config.yaml
train_examples: 26041
n_mels: 40
mask_prob: 0.08
fused_qkv: true
parallel_block: false
moe_every: 2
beta1: 0.95
batch_size: 128
weight_decay: 0.4
Rows from block 7 of a small self-supervised audio encoder (BEST-RQ), named by matrix and row number. Rows with one number within an expert belong to one neuron, the router's apart. Each number is 500 + 40 x the weight over its row's rms, rounded and kept within 0 to 999. All counts start at 0. Numbers have three digits each.
Before each expert's rows are labels from the 100 clips, of 14976, where the router gives the expert most weight on average: "loudest" is the band of the loudest frequency at the time of the peak; "top examples" is what is common among them. Only what is clearly more common there than usual is listed. The data: Morse code for random letters and digits, with fading, noise and interfering tones. In brackets: how many of the 100.
# router: router (model.blocks.7.mlp.router.weight, 8x320, trained with AdamW), inputs 107-213
# up: expert up (model.blocks.7.mlp.up, 8x320x320), inputs 107-213
# down: expert down (model.blocks.7.mlp.down, 8x320x320, transposed), outputs 107-213

# expert 4
loudest: 500 to 1000 Hz (66)
top examples: tone: middle (99); quiet level (76); rumble (58); pink noise (42)
router.4:476469467461504535506498477497531507566532519513454541468467540513476587512440466446494507502475447495499558523499506591512531547542500481539511482500475534431575479494507546498474542429479502474389443505425507535519543515517520579510471487545532494469548485513573510457510422439485522526537450455607514513499567484505487
up.0:550516529487526497490523530503520509517511531524486490526504500416568434505537526536544512566514481472487512507457421466471488483572456480481471548542487506517446494432512521490486505479452465520488562488467530521405506555493487514503505502460502488482542468468483476466539481498467492511553452452535608564438478527510527
down.0:522494501488445458575465540549513452546457508490544497448490507509491537515484513527443500545500508407542509484511506542503523468453447423548584492518422482530464463525473521464480506539541512500450547469500508535478457437440440516430526507571509493496448475560511448513580529512466505485480470589480530518533472537520449
up.1:541526466400525491507517540530521481545569448452450542419482506501495523530460442488412468457512494458459462544505562587530469406586505491459508501455534436465566531511508501510493483517461446482422498513567462462581487553460502458492453503550480523443540468482442523566557446550408506477570472453477456501414471537470467
down.1:494455438435519529533568449502517544502481504507502464501563450470515556490480514438506470424525491505562451492485530548457529419483464570441499503554490468448478494470516549395489456447466532541456533513569476492497459519493534456459402494431487515443433519510481546538489512511523482444497522453490489569511521487482503
up.2:530524584519491461482527562525490434482478472502532456509476498495558440517521469489551474495489543509489442506499555484487504493517475517450527487551518514507493452545499530467494493448490454532493518528474485457544417532498565447543478488470526498512496535546517547563561519452436515459559567557520518536473512464428434
down.2:504505529474533498494492525575426509432490465480516519450553459545501449529515510444503486510552491464432465533476536460518500491513481511476563493465447405594532574542571490439473540576501498414479520523485468522466531504496510481506455475522534518501503501464500507578489622523517531530471483383502439437511460496551507
up.3:499443450528500518526531424553485483542515464487511553551498487522521463540522490566450546507526446455446556523559543461467539549505455495510511598587526477466544430522533479471495500568482432508509487470434546531530478544547460498534485499509531518433508541547442458589562490513525450409462516472511519468502540532512498
down.3:468500590506496461499491491453535622511550509493514584396510507465511572478520552521456469467543489500557508431518460510596508507493465477479475536511547481452506527436490503458513546466475546504474540379498478476481480505484530477461498534507477480525503516547491493552501447521417567590556439556481521568443543451437453
up.4:529465442510480476473552490478510468506546511400461554499508539543484600451488528531495519476526554531524461554485535518535480490573472496528495495468491505577488510546481536505449589549498429514442525579511504480457464519468487531445535392518522477569537548509433494511499497481487571538502537529508553465479516500522526
down.4:506519513515504479401517507499550530468480474508514487396424516519507509508426501397552516468425448504585470512469473532541553533465514383483462449473516534518568503463481523431549576521500450441456564503543481494541459437472484510490512466484467454552512466494545441522489416450527538463488443510466527514488410488524527
up.5:484528472493450487529551486489588533489536453570460515503471534525591508495480461490483499536574531484472510475523485491474507559542563505459484481454505485486518439532513491469429537437487551511501556537537422463517496515510522525461436449509500572533435523525417494454445458470494488455510522518525480622510512500453446
down.5:481453548531453521495495468555511411561540454545452477495486518426502522475441517476429503489456502535529524397475483501496496432537483518550482529572378519477547526512480485520480414525495505489492614549470502550522545428425527524483485507473466471532435415514510516500591535458498505530533492542487559583530518542449447

# expert 7
loudest: 250 to 500 Hz (45)
top examples: tone: low (94); quiet level (62); rumble (51)
router.7:479499493534513456460440476518506474456499416454478523508471527485568434508562495496422564440482485473527556445533523502518467513541483534484425430513509476531612505511512543611503519570491566510598559520554462464527437455491466535462420457448517504508534535515576601523521533511513546490485500569509451455455462548565477
up.0:445470487470483490555507533550524486508544475455541574531484506477491467466536532509503411576486545520490450483530440584459503590417489549492476508573518465517518516460487483451470471464476502481548589496500488473506497479522518520503498531519591521481540535544429490538474534478542512439427493551446433516480515452532570
down.0:480540500550468421458462469469519481492592514509481503497565483483496483446483501481496499461430494499392564517534458476487503494616531479470501525428491453469474537500411552521467490452547481470521529506455538503540443498572529539476518519478446514552531462510510548550541485487475454488540523565472528448571530536469553
up.1:479472536488502527554514496505531539505462439497512578522475520551557509465458507578470445572532465554516526548505508458397462538510517511528519417488538513479510438517524517548584526561470502509486565469473515597518529508550501466544479504461451543531498504472501517534493520493433445477509494489536539535510565432499441
down.1:484461610532518502502481469516491506456604527452499465581560466484487478517502434534484523519546445463498500485464452501488504521460444543487599516495538474458539445529533483395513500561483532547499517547476574497599547493464435459518521480508503481615520528516481547573472542438492455374488459498489489551470486488473509
up.2:550519513518576503557450529458473461517480423514495496521467463501567450550496499508501575468434541560513482489493528505429504525498510565496544495412535498499524519541536477485545468518413540507523468454426510435485479490466464537549489525527513490453469530543553461493571431490546497513495472489491473459501482494502512
down.2:520564501532550481519446508472488467461513525484560480546505479469529540536512485486497557561477517496568483540483551536444459484521512501500503540477391463556439547511449585487542499542597438495473557448467532518574511523482504453493428509487531515436513538528547563476529497436486490474468500537490529514497498487505524
up.3:529447533550514562468529480492463471526425478440549440526548490429507551526529529470467538492462522485461467455567554558501508515499467543542531471568453495558520530504497539516421455550483535422505550505556484546474401524467556476444511516499434492555528470521515509459486541462530487533534497540467462494585500557518448
down.3:443496466461523415451548477492482500527475508496504563485507442449458501543430508503444538464508551505491510499548460568510473467449494433477510495478470521461526525499483569498489475504587445457476469494477528520545370511547417464506494519487489513492489474545501451479477457475438475492599489555483477501507459522448496
up.4:594457453526527513512503517490546484531528542459461473509485556550469549510484477416503476523555554470435413423527522445489489555566522494496442505490520543521523542536442611513465520471486478476483490536541498477538448539526542483503422464579506489545529549465434536552480454437508544523537499487537495479434489559518484
down.4:451539445457496533498516522446565457518514450528521559503495548490482485433488479518511525488515534472510395468492462503511517533498569523479514457520576556515500519506465449497500481474505396506446477485473536595488462491562535537448464423551504497474552429496436508572494521535533486497528534584482488538494527514488513
up.5:533508483486569487498554512543499426438440529454508546527464511503577489540621485417496565519503472432536525418493529530519481539518485436560462487528534562438493482441482533471425529504427483492471507513429458567547564501521468483498510497498534523566557473524590553493527469564568462488457504528533398467500491552508509
down.5:455459490477573521519526505484487482573522497504502523405448446507572498479491479452545472484542500491556509494497510487513506511550453531581400469504560546474467460485502460540585443487530551531503537445549518439510511530481594459477448496516538542485472442503460547466436464513486477549440486530492409513537526458473504

# expert 2
loudest: 1000 to 2000 Hz (62)
top examples: tone: high (94); reverberation (56); rumble (40)
router.2:490512454494462447538561493521400514489454542486458506543496479503461565565499504565525521507491479538489495502446536548499533466497509490516458514482503516499493482469466563517472528504464503476480455510496475462502492474526483515539498506540523527525406478531461459517453514521495517501483481467489538542577545496485523
up.0:494453542446481532497481436534489500539547535562471433544461478497447519498511546533535398570467522508449483524491439548527473501523509528515550582538469479507453548524521525487478509511467460487505519475474501583496548464510420459586554423540468463414450475494563480569476538562543526492531519477474507534503518459525565
down.0:459488484511473613468520517547516488366549459534491464493448489524505568506460503416472499496513557465479567496553417499504482508420561500505526406473513485530558496446483474472522556462523552558531428471482518476536438492467545439555476492575422517480463451498452506515540536437568558466540479519601446542468489468540450
up.1:569444526465525519543467503531432538484433541440546485485513532544491542483520468533439498525532505555534512498527471534458470471486529506507440475496553622473551587508442512497479555530536541463466527518414474465536475492500529533515541474470538507436437520527497435495451534499498464472455528473589497503453475487532498
down.1:496470546461465559555540478510552518482429513379492486398527548522498468480459474533516534530438516522504523556533503470456495559531447516500475508433505464484517527475497542544551563516558452473500508479484564540470488445500493589492526432499506465507493439549495470491500468536474428520514473439514518475441457499487501
up.2:536529587514592566579504565456472509507562485478532516501525507482430503566511578546576446464425531527508495526518494487523515488489479469554523467485515508488466484512398480507541484451454409456476508505502514490447533501538472517520509481545479447522409530458511440472516491462474560541484530459461491485456530499425481
down.2:536569487507460476526457538530474550480461425531544463516540434490463480548466480458481486489554523508545525505564523548473546536460504597512485469557509521493468483455516440476543425528586499520473529462473451530446514552442453509410529453449499547501560529528411590528457483499402519518484369453518506487497511490470542
up.3:613507471447531492530562510445487506433473473515484532552539479565573505482487509515568530494464448531517492537455533485508516486438475441494543507541514552447471537533465534470533477501492527456506498546488551472511547461577500450526511510509483458515548571475474499501548518566501508482487590507518552441528423500477589
down.3:485518475402502521498518475517485500553514523531523523553539496564595493478513514505490422520431546476531519491495617503565502458466495457572515467520500462418497482427540563496548475476489489464471489536485455499512461408501497456539594515548449506522526487587521557453516525460576484521483478513475512502500491512511507
up.4:460463506577560565486528512507471453550444487492455506503444478519565512533467567530506512442553490596463481498480439496527389506421497550464507520498471494508550483400461547530530548517491492497455429416514606440525478452515502504535584460483445559582532490499456509500521429497483474450476524466525487454566479472513481
down.4:501549557443454527576465491437547436456511459502574491521465499456490524503576489505498532490481441409524472461534511512559549472485500529495594424638498451540445527487565466480486542498541475516505438463433517482513435472468489481498517507474461493483492478524544497494483559557518504512480430526475506411498586553465410
up.5:575493510431496525434476493507445530482501496550439548500459473527495496522502453458473554470548493479518517466485460503526450487577573514587457496485496475526540553451475426526471514505513529470492447514530485536507529503546586498503484433419470488445526392503491478552528444513481462439471521534486462437420462449484487
down.5:453513509536490450473477524445417484502494573489507545469462458501539578502597534465479490498558511533479449521567534497513548514479491449448500443412465399432498529460562559474594544444460484461504464510451539478493509514496466492529545507477511514493507544495477531533547423540462443536540530553485485499478522451446527

# expert 1
loudest: 4000 to 8000 Hz (50)
top examples: white noise (95); clipping (46)
router.1:490547521531514535425448478483445481543478532581550496546526456547491466517554400533483500479456513524394477493516435561553524513490554501459564580508525479527575436533569539495491526537494553541538494525498515440465469485479483508539506498599571453533513444498474467496487487469506469537534485533502483510408458452443511
up.0:454488446555453460499512528504449484490432480462448510487497461490571553491523553558508487460532484518466493517455447418533439452507477483479506584528506527522496510459483527631499492559415491480539515483455550445583505551495480451481551468510460526549484505558507549544483497506440522480414498579486472522519520490551536
down.0:502419438454527532459533523451475562500461482481507519446514615481522484587441491525504448502528311414577578504521507473517501504455538532499459520556440518458430495426459476466476553450470506461509571487488450491512506548484570426497487514477437554494581503517516537494519493523476503478498456508510467511579500492491489
up.1:465478554512551423478474534520438558457503551525411427439404533485459410517521501569524483591599497569575495589430433501562538561500463498508541511547499544514449530467551472494523508483484499491526436496476481478467470523487507541487498488508432530430523474554579515524450519536516476501518503479523520468510491420463468
down.1:563465417495484522530523506511564514525528545507490459523475529535508493506434454573430466480493558487500502489543460528518395573443482543533492469518432509512482527468463477561483483539444492534458466522568536464415410549495473450532519533491483430480505469496479540437490492534467523485556534525477479456529467588491481
up.2:511495500467463494535492543469473463532534494526522474537445414504492476431502480525531451426498525534461441538503590511556499544557519459446518434480532489509474465517502567583521452501512530450605424447532505497493504455510508456452552556563501518518485533511538452533569550443489502449501422537506533454482479454475546
down.2:495502542452466487533532464570473573488568497460517517546504508535433532502519538543492459541510511433534430553386506517377472460507504545507574479490425518586493534560547488421431536546567483586418470452441568565504471492445510490501515479504429446481511501512463543421385482583491559466458533477467476536516510535475531
up.3:471492499384515435530523575503521485452475577521505543471456518481524453475546471506473530479436497543448451554494551540418495437578546535498483413503498512447565593489541463522533512559527475481523534509504564572513478470488427499473596530597465460455463536500542497495515436458513584481452510504545515407532486507521501
down.3:526543546406473520509462490558422523488519463473512488538485450584524486525447507521488533514453506505554535538434518538490462436495457497552518480509553488577494523559521529483482477479517526515501496525462514491466519444475543452483449440566436472476459464516428507424474477582477593472519517517537531557469457486477462
up.4:494499527491487419533514462525556455509470469464488512495465515518456495512428520447458567452544492503502470511374507470426503499453442511488501488550528514514510455531601468507509431507522478530524479502468468550493522529508489524492571494559565491632478444499459480517476442532546516463488509460546462457520467504502535
down.4:433466551545534429488494538458561520447453561503523539481494412493467494551529518538484472502538556435531536407545513420494500548508506507473487488481518507589471536489416531475540595432537503502471483489468487498533408492509510476523568498506520513495558534506497536510440546513570505445484420512450479519453591535473536
up.5:434477519447495531486465543548515534464480479519471527503454485497455532528446500570473428506451513543463525540491495539521460440500446575466497582532424520473419552463488514521498524541559507410460521506428535502485505516477532465498456437456504541498518535453553481580532573479442497469592477503406551511584482486521515
down.5:510463530479514446543498505438548538512547424465534504543514502550532517460466490499487506447510528477468504515530441452529510504481524583524520478554448466490469463583481444479401528494535475531456505559425525490496433494462556507583514512496473457445499562435500498436477438563496528434501482506518487476545531505526416